From a checkpoint of a small spectrogram enhancement model.
Model: 2.46M parameters, norm batchnorm, activation gelu.
Training: adam_atan2 at rate 0.0016, 20200 steps, batches of 128.
Data: trained on songs of 200 made-up bird species, synthesised, often over outdoor noise, 66.2 epochs.
Rows from block 5, named by matrix and row number. Rows with one number belong to one channel. Each number is 128 + 24 x the weight over its row's rms, rounded and kept within 0 to 255. All counts start at 0. Numbers have three digits each. After the name is the row's rms in percent of the matrix's.
# convs0: first 3x3 conv (model.enc.1.2.convs.0.weight, 96x96x3x3), inputs 50-59, a 3x3 kernel for each
# convs1: second 3x3 conv (model.enc.1.2.convs.1.weight, 96x96x3x3, transposed), outputs 50-59, a 3x3 kernel for each
convs0.20 100:149130129131137135147132132090101108088116114104118134158151146127115123142139148125136142138127125139133127145141124151137140118117126131143140118122115119126124144141131128129113114122131137142156130138129122144157151148147140126125101092113133128099122122133173161145
convs1.20 115:124112096140131117124114103148171194134145174122132156105104109118113153140138128121125134109109136134132142152130116154125119063065061127121122151159163131133132140136130138137137144142132135143141135142145065074076145152153135144151121122109142122120159136127108086095
convs0.21 101:100127143131133153129141143172140111115120127092097117111125145135139147139136138163147152123100111121097103125119133101101114137116085195181167078099092085107115148105107161123123132101091104106101110129152130124083156173160147149137127130115119132145144137147136120130
convs1.21 104:134123131085104107112111110119119126113100085149109094124139153106100104142130148136126103181164134128107095161163158121106114128121155142144143125131119105111114158174171139132133188178183139126117129133152163169189125132151090092099117110123098109129110113106132151149
convs0.22 108:093080126120123141120120133064109104066119139123115125107066094141123128132121135154153136154154139153143133138146134147128103142134107096083100115112112133122128149149140150158140144132119119137148146136120128107079163166144135130119107111106117086125137132152152144155
convs1.22 076:143117115120130129105116116110136157112145180124149176171143166122104131128102124123130113123118116108093110155139120113113096116118106133117119137134147098114130136139138087094098096103117139144139120134140114140149143120124114095090093077068158148132144125128161147131
convs0.23 101:115113112156137118143148143113112112107110127120103108107111105126111101131130125096060079118083115139109127131112117116111122128121117121134125135136123148163143130090103117081096150122135127149141099127145071088102145162159113143151106122125088131154144148149122127131
convs1.23 103:133127093098098125107102105160136144188160146167165150151145141160166184172172184122145183167166174153147134146127126158148128132108115142142139135129128108108102171145152159156149184177174137128106177166143158170157136129163123111136097087102105124115093122119134136106
convs0.24 108:116135160149147155152154150076103122059096109107107108166157157132133137158144137139120105150130114160141131100108107144136136156139138097070101099088110137106105149155149160162162131122122097100112134128113128127127153152142139139123117115113111125110121119110162140130
convs1.24 104:115143146115176193147186194171173169171178181157157161129140135127167181111114113126107113127095095168123115151154152090110112087096105147129107156156158115127134091089104071081111087092114111131155099115134104125138129093088120092083121098088135148138130133137120125137
convs0.25 101:123142138098104112092098125108110127137122120149118115172161136117122120116119118121127125121129143093094099114131143127116117147124123166168129153141098143118092169163154172167158152155148171161145178157122141146135120104092129119111155140139134158154117144144117119124
convs1.25 100:126140138118130123117132130156148131155152146128132134127130133116131139117120134090082073101100100121111116154142158143132135155145131141128123090081075092095087136137141150147139127129109121121122145131110155143134151155166168165171189197205098101105106102103104088110
convs0.26 103:136121116117112119120121071122101121134117113135109126149133104163159153165155133073074094126129108138132114117121145136125133157168173166155151121133124099105108103117123102110128115116131146173183163185170170153162135143150133137151055057114142146153104108138165175134
convs1.26 095:130127110152131112148117107164122115123090093123112121122125117143130123159147137129122128143142155177172186139140138148134140145119111129138156103100115107095098132140147142156152126127133152137143149124123104099111160147159150142156127099119125139129136142121119126093
convs0.27 104:097074097103097102130128133117140118088145155111123127152129144109088091146130144127138130141150142132136133142158148116128127146143108111112114141144140158159164131142138169174174161156159117136147135131130143103061152162160143144131119122113115085103072076089145144156
convs1.27 086:136110116097095102100083083081103137095114145141145155148115160080051094151136160139152139134140138139142152145121104095090083146132133138128146122122141105116129125125125077097105132142159153146140153151156152160170115107114074071073059063076146136135126106114144131111
convs0.28 103:083114143047084116118148178154123134201141146198146129106154152119147147084154147179123103159136140137133138154132146126114122125086141078115114123133103145156099143092091169108097159085071158164163123120128127131130127108074131136110116121120093118153056084132033089140
convs1.28 111:185173113141138093120097062118072098119081097149136152102119111113099110113118120091110120095098106140119094178156155157139116178181170127132114145144134144156156123128142155141136131136139143132117175159144177157143122148185141159169114142158157181152125140118147165124
convs0.29 093:093119109128150130180185150127113133149138144157120126074108095061099091181198161167170158136147144107118129104105087115133123126146153097091102125118125126117122150147141131153140096123116139113133172146152173141123144131136157159153168166141093114112100108107137156172
convs1.29 116:138126118144123119132127138183180169157155137163154142103086089147129140126120136120110123128120127137135141143147146159157155170161160126141147131140150126121135109106101124115103109104104166161166160153157152153160155151144154156147145145149134126129159149153139139140
convs0.30 094:137124132106096119133134144107133160088091128082067095149148163166153146150126132114121149083062111092060104164149138116109106108095105131129127136128102156147111108129136099130141121143138107118075102134107121129094139146130144151137131136128114107129120091109144130150
convs1.30 103:125131157106098134108088107199171140196178151156139110152161184157141151143111121118126131155158154195211200124127129115118111145148150119101103101093093086083075100102107107101107110110118111127124116135135107127132078087081094096089145149148063111117070109126079120123
convs0.31 096:141137137136141138132138141136149145122134141135159160102101099115115115131142131151152152114113118112103106126121123115105091140129123107110119122124139137143140150152149122122125128121125103125125104129128110141136091105099107118115121132128141141132148142132138142142
convs1.31 080:123120122114108104107099098124111097134122102147136118116109111118114116115121124141142142155155155164162160118127137107126140110129148110115123111114119095096104143147139126127121101101095102121123104126129118141146133141139134141140141146146115107110107100111113108121
convs0.32 108:117107157120129159129137141083119099082128139118124132132098117149132139136125132150157132148146135146143127142149145128123110160151128081062079105076091131109096143146129153151132134125110115133156137144148132116109149151144139144128107120112136113144130133160150147158
convs1.32 078:151136140124150154110131127112130158116139172128148182163147168128121145136132136102095086113087092104072088155138112115122109133137125131118118129130145094107125119119117071068078104093105123128127110122129095118130145118119110084084094069069147145119135123113146156138
convs0.33 099:163167171148136173099123146084125121124140123197147132149152135125121147103114142126106118153146148136132141118121124182186151133115058138133141143097113172128090078130163121148157156171181112105121171142144189161122145137148133137129141130117112123089105149163078118164
convs1.33 110:106133121169175146143133143115118151090091135115104127127123131129111118123105132146142119114109112151143131162111092175134141135129140151113127121127151128151165131117113123125137067089121155150143175166157142147143125113096138130131097126146152158131201168113187156116
convs0.34 101:097136168136149128154137085112112140102088111110124121100131171141143144188173127105123148142138125121118089108099122086113116092106097118108113095114131080112109186169156151144146133139149095139135115109076115114106140151143111129132109119134098106178149152148156161122
convs1.34 103:126123128094103093125126108191151142163160161166148147131135140127131131152156140099122126133116120123094095122154160123131124160153138099116127077081089146131139130140170127137139133129117153147145161147142172163172165159166166151154183156136104110106103145130076115115
convs0.35 100:160171156143141158136132147154136147069087109123151154155144148145139143145116138130166157087117122109113105152175172117111116118114089162156166106101116112112124133126133085096103051060058106084114122117132085097118140133139111113119103110111155159115140129108117107094
convs1.35 102:114110134119077104104082092174171155172184165157130095117102114136125116098066064158120131164163153129140135100111122155129138167154150113128112089120114063094101073081097131134135160150155172140135187177176186167174144123153109095127154133152101107126137119132079080110
convs0.36 100:137149166127111128147136114152166143146150139097097104130139156145144164113114099155174172142154169120115111129136156163161167079104107105103095120118125120114142087098085111113113087100083160136115120114120081079086136147143132140129097096100138160166153139130134131121
convs1.36 103:110093096115120129115118119095089095105095083113104093143136131120136137123132132145163148119126126066080087126132129134126135149135143136120118145129129103096101133154155128132138141152158135131136142134137158144143072088093111116117084074089111081088141154143146144122
convs0.37 092:120117125111116118119119123105125143121131148138141129143137145117120131103110114126143135141153138140153146151140130136124124102100105138144138121125127129123113118116115132130120145143128115109100121111106126134130071071062084076077093097092122125133121133146109112115
convs1.37 090:159145145144138138130127129111119129112126141118133146144132132128117118123113115099091085103091088110101099162158152157154152139137134163165174149153160137143149137136136138135133129123118132128118142132120153144131150146154146141146144141139143137126149142137134129126
convs0.38 104:125142107152161158155178159168152155111122123121135138155176151145151143150156151071055085117118142100101124076075057104097100145142141135144141134149147143149151153154165151157154144153142122119108114108095118088073166159167153144155151140143094108059073071070124121120
convs1.38 103:108153137107138131115149144121128142146153150157152147129153146092121128109106097130117130145135125152179153118121116117124126180159150129137152144142163111113128072050062113109110166156154182155136194176152203186155112088097109105110100099104134138124160152150135118111
convs0.39 101:062041075094073118088070101165157133144131103119111104088095106103091106108104119194202205137142131135135112157156158145143155149161165163146163124123121125141143127132102130129094119139077094107119094113149064088113127139120109118105094093092134126132136104116154117139
convs1.39 102:162131152148112117107086117153160148157155132121124105138129124101092108089097116121119129130120125073061068110110112113107119122112132116111098103096081091072056121128138092098102102105106128153171130156182139167191182180184177170182143129144124123124145127138136126125
convs0.40 095:150136129137138143116125129176173160123141163128136147189142110157128128139126122172128087143133109138126116161128105158147150150143176181170093144105110121087126161118111128127138118136134103108122137128115173164132095089092132123116157149128149142134137127121162132125
convs1.40 113:128126114148111105149127149071124126084139143086133130146137128126125158133159174155132104121140138093146160127143141121132143106088103106105111102095099141133142157158152149145150150139146032095119006087114002087113159152131153136115150144122136130120113108092111110096
convs0.41 095:105106126129126130136143134095116150151162170166175169146140158167158172159155145120102119120125129121128134142129135125097074111100131163139113138118109130129144120097076153131104155155141147158172148146115170171144103094091123121118161161160162179184125131128146166140
convs1.41 099:129142143138137138137141161083092079098112116101130138139129123106100111117117137126121101113106088136137131161161167166156144152161170152147175106104116133123141146140153146139132131134123082093090117116102100126134149140155156140152136124125120110088134129130104106117
convs0.42 094:129106131110093107114095108100141158118140138142133119147134146127105121099084103129144140137149144135144139137120113126115109091097097152142134122122113113104103132134118138131113136137119111135127129127114125138144081077067079082080090099096118124124125125133112101103
convs1.42 079:151127129141119124116104114110115128110124142108128145155131125139116115119107106103093088102089087108099103171168163154148141124121115158154158129128131120119121155153154150143139128118113130134126142141129149150144169159172156144154151140143126127113141141135128128124
convs0.43 102:187174174156134154100107127170172121128153126105125114185178176186159169120101104109111097139148138139142151095105117095091093137123112130123112117114111123122113097106092129142121155161143152147134138131125131095058113118110129139130117116115125143143106126124075082087
convs1.43 096:137160156149162148159133112138125118159134123142100087073068093129113111130111103118119096144146148133137148123107104157143139197181187098102114136131133166170165065069060106113097123137128191152122162132119168142131104111114085089096083099107143150136120127100131122095
convs0.44 099:127103113118103082119146128148171162156160190145134152134114107160124134129135145169121100108118132100142151152117128113106101130138133138154120161136118116116141170137121158124109131130129138174185091134173100086111120118125125132124133121112130150155094107104116144136
convs1.44 110:131141083135106111126084086085088131137132153119152172173167135164121122113116113114115141143143162128139142128086074155143113142126129115122128126124127119117129141130129161149126157144130148125101179160138167167145148141182127108142131103131139145136105108117142149128
convs0.45 103:127141161102090128117084138109132113107152150115146141118132145093096113126110133128141125121133142125132154185151140160132104165126084141130105160146106145113083102106117123128114127141120122147183097120147121118097131139148142146126117120105122094111098084125144097153
convs1.45 112:164133116149088086107060073082118153108137172136168185138076094109029048133074083107108112124116123123113128146109089120090077121116122132124147129111125138131133134131128129122106101114106124145150104131142095130148140122129126117114110120116191158183118091133148107134
convs0.46 104:133183171155183174143145128122133136097117139102088077091145147112167166129150146138129131154129140150145146103115130113110106145142118073100107096136143076124119145144148151146150144140158125099085113096067134126087147143129132124105112114105085124146088127131110109107
convs1.46 098:140120096099110106106142140099125131142169174123139139142129125133140144105115122138135123167151122136106066126136147099105094156154141100111108154156154142149154146138143126121122148138139178166139141139130158155145149151135127136118146143120138109145123119154133122148
convs0.47 097:144160144107125133077095088133115098134157148155179164157158141151147137098083096068078089073075094123133135117100108137137158099103112154146121127121090146141133115126131150157164206205200126132142112162175125176183084067087117114127160172165134148123136141147132093111
convs1.47 101:156202177132156151126137140086101110109126119116115112159178156121116103130119105097068078122130115149174160116124119132148158104131129118128146113117126159163167089060059127123120142143142068104116063104120084110118101068070093065062125123105142159172115115127092091115
convs0.48 101:139145142126144138091107160120119088115129103106121102141129139121138142132122127091108148072102118086115115161187209132126144176151125153126082165147137106117138112102124133136143156164137156124123162138140126093116100107126153143133133121102181166140130124095118093102
convs1.48 110:093112129133108097153134128137162184131160174132147153101080108139112107150166138142099108136118131130142163084112072107120117150164151151159160128138151120129131134113100145123115141133126109143169087127154091125145185148128149115100135123118088110169120131171119141147
convs0.49 099:145137123150145136152146148163155149151160156130156163139120122101126129129141156117133141116157143128153138100109127115117143130123154158158158128134156096097136137138139142147143114130136123127102132124118122092105127131136136122134113119125104094093108115097131126115
convs1.49 101:081086101111102123105102108150151116128133108125138122108104116099095105107114123103102106123132124136162154117114107136137126110109104104100091088088085069070076122114098113099083099081067142138140140138137137135138140135135126123134109103123080099112092105123074082092
convs0.50 097:138118100171150155182192169132131157090082126116122165152133120162138130173166151134158174105118096107096060117102111154138129118117118213164191129101118126113133124151164109136152073102120128133144119121143088082079142176189126147157117113123132113138116107133112128160
convs1.50 106:135119106117096107105109108162153135139133113114119103158119105111098107102096108146147139129130139070067101095138150130149157125132136087086100117112110088068076110128110135135129135122115117135144128148156156178190158157154156151152127107113114108112102118113124136133
convs0.51 094:138144140134136134121139139132148142119142138135160160098107095109113100126137125141143151105099105108098105121121118107106092138128117106102115119118130132141143148151145119123123121118115101132132104137132114149149096103100111118114124126122137130116139141125130138129
convs1.51 078:122117118114106100101091087119109092129117095141131106129111114122109108111114115146149150159160162168168165114123133099118136099121143119121133116114126097099109148153144128134126103106096091106109092112116106131134119132127126136131133141140116104110108098105109100115
convs0.52 098:143137138139134133129136144132144143120133136133156154106109102118117108136140130142147150109107118107102115120118112110106093137125118100108122116125130124142143146152146127131123126123126103123128102124130115136134092100093105113106118121117142134131147141135136142141
convs1.52 081:121118120121111108114101097137119101142125102152140117122110111119111110117116118139142146153152156166162163119125135113130147113130151112118127110112119093095104141146140123126122098100096112122124111128129121143143128139137133141140141148148120107111113102109114104116
convs0.53 102:087094097112106119139090132084123135109144158164165158117157148137167168108068128167203154137145132114119131164148129121122113128138127104142135188188162146125096120129145139140159137139138147166183147166176114125137108066093123110106139144133175175160125132138075078109
convs1.53 101:139116093121056063130114129053071119102131162108132155110077079140122111121137114131134139133160151190230205160105094131089102157135141097086098117114123163162155160153162168163167146137140105131154099124155079098127137110125097055083118083107132116120145149133130153136
convs0.54 100:120148110142133144069038153140135139134145162146148117160185144130151120106087150134144159147134140147126145182175161137140149112088076123123129146136131139126106060097113099115131126132126114121133147140110139166126081085111120121117171163129165204115141152122095056119
convs1.54 111:088151139101134152062094117110120133119126141143120133132164153072117135097096097172121100143157133142154137113107131125117136127118125122139142108123127115134150148135138147137146164143141102119139102116143096101117161107131159116135168132128143162145128123123091064089
convs0.55 105:095126146139154133116127115142123109119136145071099111132127131138130100131145126082072097188190173172168156145146143126154180117116100144132098099135137107124121045054085088089086124131107154155157080093118140129097138145142110121138103093111148152140120130121157161140
convs1.55 100:087134147092132152134129130134121118129129128128124122111148162141173182134139143114130150183187193138179186132128107122121107150140145172161148177150142141133140131119122123143141130141132162138110145131118165152128149139142130123129114104103135144135137127125156134144
convs0.56 102:085093072106112081129128093102100112077123153131140146150146130101102079153155141125121127148150160155166166099106101122126111133130114121129132113127132124127144147153158183176178150148145116145150133120126146101065150146154142117104103094087085088067078080074132135122
convs1.56 096:138137126105110116098094090105128156116134167136141165142159166081099106125135144118126122133157149171208200143119097118106090116119109147139144148140147141139137127121116081090093116122137162155146138144149110130140124115114079079069077074076159135150135133148126123121
convs0.57 109:117131148133131139157169167071100132072119146093098106163165164138139134142146149108107103145138123132133129085079081126115093161140142114089101101088092126110120167167150184181162143134125107124142126090062137101067161164139139134123114116108125129146130139136150149147
convs1.57 098:134176175135184197129178171174173164180175172169160170157166154110137144124121102112097096124082068154106098136131139090094092119135135173156153127130132087088098094104137074081109088099115134138144164150143156163173121113126143134138116103101138136114148145151108123124
convs0.58 096:112154165149165143156175145094086087132131142146138148145122132125119121139127121165164120124131094137144131135114126143144158168169169113068074091057080146114111128112106117104106101091097113155155124167164133157149131138125123130122142147147125114113129151125161159128
convs1.58 095:109114120121155138150164158078096132105122148092124151116138126145173151142149153128111109089062066119107106137158125159171128108118087161147138144129126139125126140128127152126127132112112032084108044094116039089111125105093125096088118104102096147113130180147127149131
convs0.59 105:116141147149135122189186108098088103117100091112083101084148165099116146163169134093104125120114112152140102152138097124125111106138146154145182123137147102117104168158160129127165101119152101117124120133143092092113153158175076094144015027120153163174114121147110148135
convs1.59 108:123128131109103096092064078175138142154134134173150161096109132123102092146140119131126152133121144144138134078099112113126141125117119099123136126120137135108117119112126130117123119083098134143163112128154111119147180143146166127142153072093130152147092126115102154145
convs0.60 096:129163144124138114105112088144119122127144167125145165105152134106133129114134131127082071139097094159129126101094136115112132133114104126141117080120094111140118069080111103112129134135136104124138151149161188179157136109111140105087145118116129122138148144147124121118
convs1.60 098:170167125149148113144137104097124137119150159124156171133140147149150154155155152113112143138141162140142144128117098123116111124102069126129122126123120133137132132112128124113125103095108169150131162145135143139137162162136142153125120149123144141156120121134143135145
convs0.61 099:126128131130136127124117129122115140162150158135142143150140132112108108142134141097120128086110132049083134147128112157139125129128129161123131149099106152115123134120108132122093110137121111148155105136107119155113121110117134129135132145156108117136156158144173146138
convs1.61 106:145139141145137154120122140096131146116141162122149162137140142135131117120106100146135131122132115138150129093085097152132117085109127112130178120121149162154156110107111152142113128120086056079084058094099072107120073077095136112115178158125131111118145132141135121149
convs0.62 100:160163152116105111157173158114116088098116121083106126123124125174163168141142154077071099090084095116117109172157159108128129111120109126129109114125123139153148117116126113118102149141121124127110084101134117103097122120118145154158131138134118123106116107098150154160
convs1.62 124:125139138105097106109103107149143139203200190109119109069083096147149151104110108109106123131135140172186183134124098083075064166152147115110103146145139092093085111120124130136138135133137149147155147147153129136144062066084086084093134128148136136121109101105110117106
convs0.63 100:083083131098100129115128125063111112095128135102102103098079105107104121114121120140143122136142129137149136150142124149142116121119104074057053085072057120099090150156142138136131128118118136150164140137152113112122150150141142142133117121121096090120116110146126125136
convs1.63 064:130114105116113112096108105106128164096127176121163204145119115149122130148138142113124113123119115110101104181158138149136109131124098153138143129126136121126130127120120105094094092084094131125123131122117119123126151123134139106106095071075133116102140118108156143129
convs0.64 097:128146105114131103104122085097127131104146172096132165128156116144150129145171153138121114144114113139133138121119168153139130176149113099143139097145114130136119085093115093109114104113119118136168109140184127133149131110116130110103116135146102161143114137129096134091
convs1.64 114:161161097140137115119120086109125169123149183123167207139150124135145129111142146100097143136133147133146132134108119156142148154109104122135140107111109113116117139123137128127143116110145174165143183182164144152147139145148133149159124135147135147139113135119109136130
convs0.65 107:108090136115117148122133137081121103094140147134135140115078094120100113136126126138147135147149133139137127127140142124121100149147130095072082105090090137113108137145129157166142140130108117146162144141143148125104155159151142144135126132125123098124126120154155146160
convs1.65 076:147129135128139144103112113092122160100137181129161200147119154114094131135118131105099087095071073097075091167147124126127110129125113140128144114119146081097124118114119066068081086086103115123125111125130094124140133117120109092093079071072154141110151133121147144123
convs0.66 101:094104148110098142093111167109107136102080078130112090080095121131113131134121142144138123171136126156114099189172134177156127135137118120123116135155145145157118128116098126120118153130118084103085095109056119159140119117102108120106141143112134110139148126130142109151
convs1.66 093:121126116103112101096105092104110126102100105158169176122138137127141149105098102142124098118096080136122129094114128113117127120138150125126107124131130150159155141146143139147146118134117088142162083130150075125129132137147132149168158173170171184129153167131137137129
convs0.67 086:140146140131143136121130127118142139120136121119110094143142138127132120119123111135141146133142132148149148157153144155142139136129120163159152144140139137135130135135122135136119140139132167139114171133116158139131140146138137142137132133132108115118120130135096107107
convs1.67 075:132133140130138149128141156120123119133136132133140139132133134119123127122122131110114113107109106100096093151142144140130125146136133121115111125121116138134129141139143138136137144145146164147138159135121164139121134129136132127130137134132114129134130141149149153163
convs0.68 102:130108103104085096117159158133136126120149146114149145135124129154131130132150171151078083154126134127143150105114091123120113127122125160171123127130115102120137167122109144108094155141125103138137075109122112082055166184174126141130122113102123128111149123107140156151
convs1.68 100:135138103141141157107103103119137154149158175133143153170161143140145143145122102117095097137119098149161135130122115166157128166155153117139155130139143115118124147119127140129113159140125144127109164156142174178166155137180150130163108084108127123103090113117123126126
convs0.69 095:129149134132146137137172169122081089110112148147139158117143168133138131136154161151149133137125122119096083164159126104103086082075097194142131157109107134107090138144160124134156114111106144120125155143142157132154150136143140127142135118112147142110150101085116115129
convs1.69 113:161150127179142108127100112116140149101141150105147154181160124127109107120138142164147135135139133111138133080125122099135145145141140158158168114116127107101121151149124159152141156142145035081111048105130047110136165156127157152136130130130103106118118131125103123119
convs0.70 084:144145148130140131124129129110137139097122116098096078133139135123127118124119112131138136136137139141152143159149136155140135124120104155146141139133137127120128125133119135130123143133130153126107169127107159131117142146134133137129128126129108116124117132133094110107
convs1.70 077:132132135124132141127138150121126126129136137136143147131132134123127132124124133110116114106107105099094092148140138136127122143135130129124119131126123148146143140136139135134135141141142159144134153134119159139121130126130125122122126125121121134138138150156157163168
convs0.71 100:119139143147154150151147154170181154166160131137151135126121134102116124119135139141154148111120118115122116098099103136114123148149161158153160143144142115126127156156128148159131115137115100126140086123149072109151103117110100115122119123128082088096087087101143142147
convs1.71 090:137140135146149129139141116178176158159151135136136118108112103106116099120127106085079101085091110094118139100102105134140154096099104109115096097100087070076070099099104101101109096093101134152175135153178123138161127140150135145159110115132123137140106127125085112108
convs0.72 100:167158165151116074140115118096092132104106165112107142122105118175134128145123109103106110112122125111109104102100091085110072131162148060087102108126134132142138140120095151149123140160136118109122141112134121110129132131132148150159059108135103084097140130112159142106
convs1.72 100:103111132140131137104095089145133119150132129160128125077087130134129125134115124120141124125128110150147135147128122119122101098100085091119130120140150149149128157167163154152154148133133144135135129121120091075069171174162153143139152127098158136134136148156115137160
convs0.73 099:088148172090150158111129130089094077098131157093109123080098121120140138102105103151150132139131119148128125155146131126131104138121101081074088098097114117101112134116100151133108145128108084134161110152162094101078155150136151143128128114118134122116135136126143125134
convs1.73 089:157126113114104094122116097085131168066122160111157181141124102144144105155164135115088070154114090131098081134141111117145121102127107109119121106120125118126125127121115095085065139124106098121122075117132040098118157135131121103094104089077120121120094105100098115118
convs0.74 104:124139142138163179130154156148133127075133152132132120163163157151147130125126118102092100139131137143124133070074074077069061158150111134126114128156163120143144137147140159166153153148144121136128110109085133109045158163167147146133132132117095122109071098083125137122
convs1.74 091:103151121084138133122153152080093116125134159155135150132159171080120149136154144119119109157155135132145126140109115098108135187184194128138154123127145126147148143116128107112127152144137172146135184166157179177163142117134120109114120112096131131107116119135122135147
convs0.75 097:183166155080072072093092090113138132129138135096107100134146139097105084084088085137155144121133126142132137117152164105107116110114123110117119123113125136137125153159157135129115151141143104082084126115116106113108082086102106112111073089084132153147115133106139134145
convs1.75 107:166159151136119119118134143157148126157153145122122117115122117135173166110124124114110125121129124126137133163162171144136130153155150142140131155145130135135120144133128130121112135132129117137163123135155140157178108094091102100084121122113106104131160158183117119118
convs0.76 096:124124166130136165132126146098124129123146163121127156113122151132133163135135146155126129161128117149122111157157141142143129155159163178156139162127126149118125151160146148147142142139126130115130126108108150126126126111125132132139132128137130130106135137106157158113
convs1.76 112:144136138163129108151124133065107114084128133091132142136132115140119115143149154129122126114121122115133126112139166111132161109126151151141140128116116137123121163152148147136139137130135011080106009089117007094123161140131157131121160139118109132123102124135118149158
convs0.77 102:125105081137138128144136122155156153066090096095114119094078094158138132147139152113122144091092110141137137143138143086106117115098077176153175080108097104133142144170186077098102074102111081084094104094115117093075147154154143144136118113110123080092162161156151151158
convs1.77 107:123135152120144163111088081124120108158155146102092070119133143105111129101099105152143126119114107077074091132147141129136125107102110085088089133134122106104101157175171137139134153140147157157145149166180122146157152151153136134126119104106108111119106122137098114122
convs0.78 097:146118119148130116167153155132149149194179153180171130122087120146139155158157166137139122181174157180177157122125139130128143132133137115108127115113145121094125106101080129115100133123106074075082116121113121145150115138102126146125114114101121102134101100122116109129
convs1.78 112:097101123101115128090111129093126113096127123122161156098094102098107127119140163128132139136141146146158174148154142128138135115126124118103104103100091105093088126134119156156126161170142169170133192183147183184163159175156142164154099141134141149142143144142093088093
convs0.79 102:092092138090100122112126118081117102096139161125133136079062077098081098113111107139142138134139130140142139139147142124125101131122109070069069082078080120106107147143140161158148141137130127149161146153149137121110153156155149146135121121124111102107116115135130131137
convs1.79 077:149125121123110110103097095089118158091126172130167206139109124118086101128117120103099091107093089105095098177156132132131110125127111151146159119127146096109127120113107076072069097092096122125123112120123097120130143121120105087083072062064153128123136112110139131119
convs0.80 101:156172172132133138153149161104114104120135126081098106127139138149158149153148146182188179159164167101107113142146154114114119100119126096070053114101102124114117098114106074090071082096082145119105152142125103094078129133135145146143121125112134144137113103088133121111
convs1.80 105:142135140126122123127126127154148146131133129110112107112099095116125123107114111136126129137139140106116123100111115127128129154141143112111106162159161115117122123128125134126126164161170178162154159144134158145138094089095104104104096096104129107116149139132134122112
convs0.81 101:104099096142118096173157156111136132117145141147158156150176118151159132119105125205222156169159122083085112137119132105102108135130111109159142137139138110069075134146110123133101095115135143149147187180148168164150088062099116128129156170151126139133125133123109124107
convs1.81 111:130114115112075087069048072063076085111115139123114124140136135125120115100099090146142162168215222232255255134127125132113113124119107118113120148131134185170157151152158164171169151149136142121106112098087107097094096099099090071062108090072177155156129131145128125149
convs0.82 103:118097152137135151117113133067119135072106126127117124120107135131101108133115131140146130144125106159149128165139116164136133145135135135123118126118134141106099154145142140137137119101114084113112104115078120152141132131118096104090102113113125103126143145136164150149
convs1.82 097:129094081129130112142109102133153152135162177106144162162164149153151155143087082114112118107105122125116140133134132104094072095081060150118087177152140137127117125133149148146165131121133074133160052109143049109137132105106140105104161129115132152104142156136148142157
convs0.83 100:094106122123130146194158059134123145135117092131125142097132143096140179171146152104107098135116107142117125123103124124120127156201181149138169107129139110154151133088086129114138076091148136145152087142140083143175145147160126121143087123142040105166068120172180198135
convs1.83 118:082084112139114128112097078167148157171163159123132150101115158096080112109126136126121131130089113115087104114134123173165171156126121094117116154136133153126092127115144147147153143124127141150156146141152107119138144134142164154156156120104113157145103124101065090090
convs0.84 099:165190186129140127094085095132129136117145139064100095170193195164179166098098094112101103155147122136130117121126102134148142135123118139134128123156150073102103130096091144116101125112097123147147107128140088130138119109116101098094098112113135139143132138122148118115
convs1.84 100:149136110138136132121119111122139135089108113158181171171176172140139128111109114133117114132116099133129110133154173107132143067092085119116110112112114114120108165154152125119117130127116063118144081125145059103119134138125138150138131148133109137155088102094096100120
convs0.85 097:120140119112144133176208135093110124162148164132110113135133112120144127180218140110098088190186165175174163154149127141142142110129161142119129134122143086097122130129107150138136087095114110057064170119126166139145107119130129123141113084115151142144127125116119171134
convs1.85 104:099093092121108093123105117155126122113092092144127152137103068106078082160134142156146135151151130118149131153149145131127125149145135122122147095107118109099118115115127136123120133129125204172152185145128181167168177163182159153179102075127117104102141129132120130127
convs0.86 105:091129177134137149135162165051108131095133157142137121122125145116121140147137161139137123144133126154141136108076074156129119165151155114096115081071089134096103151152135150150138108091090093129132135122072143140102157144126128123115125118121097106130115126127165144149
convs1.86 093:100112116106152162093114109156173159142160165122153168149168161116131132099073055122115114124087070175117105139139121101109088080089070177148123146140137090095104114115132121116141097098114096122142109119130089122138143103097165124123150113108122144124134144143127132145
convs0.87 100:110160163096155149126123084091117108103142152108143166087120143094154168106141134140118105139109103148100092127134138118107118137117099120108104086092084097099088092077065116088079140104092147139125167156148157161141139118103153129092149147140165139117145156131153141100
convs1.87 109:122114121130131100126117075090119118093130138087117117123132146141157139128132121169141130203193162191195153125136125120129112112127102101132127108131128132149138146124149116094116130091105142134118129130132105115123154166145148157152120122125114131153105132126115146137
convs0.88 104:064063069112116105112120106070116123070124162120128139083055050113087075131130122133137135149153147146143137102118116146132101129121106095099095108116110123132139159165158169166156146132122128146151157128106142107076157155152137121115101099097088075076125116113138147140
convs1.88 087:145140135126119117108097098104135165109147186128156188149146162095084110109096103107116105121130124112131136172150127132117088119114092168158164146151166108121131133130134095098099090097113147147136138139132129147151139130130111102094074071069165141135157139150157139129
convs0.89 099:150097062132128084130090084098120147086117135108142147149107109154126123111122116117156151135143124121131118166161140117132136141150139168149176140111152112114146063131163077136153075147151103135151122126142103107120144162151136142127106105087167111108128107097143143156
convs1.89 107:159166200156148163087101114140131111129114094147147131168160170114119129113127119136135107126138138106140137142150127123146141112145145142118120085076080060042062141154130129123101156152140125135129123142140120143142190178147149144132136132130098116119101138151132169169
convs0.90 101:124140114135128122120101143118129112116156145125128120166188144150144097104089087121115075138123090109088102147148166177175164148114104122147133131163143130091083181189161159172138083095102101112132107117134142163142079071107117123121176184166113151127151137113160098108
convs1.90 107:141134133116128149139161150079106104109125124140140140124133144068107115130132116153128130110122119167168176103115124125148155128144148168174170128134117158167155131145135145153155161174163075112132071108128091114119075071085105098097169170155119131161107115144107092110
convs0.91 103:119130096114131090087104097142141150124144161114137116126140126102109102126122147099089123138132180147152172145140120153155140138149135162161131140143131126154149109097120114120130140131119069101154079105115063082084118127152123138148094098107099138113129156136109134114
convs1.91 114:104128147108143169090120140128135158119132158121134150070108132074114147092109122135101115133120141127127157106092107148123130152140157134137138155153160153146149098097107091098105078082089118126123141144140129133129133116129130114118132106106129128135174152141167153140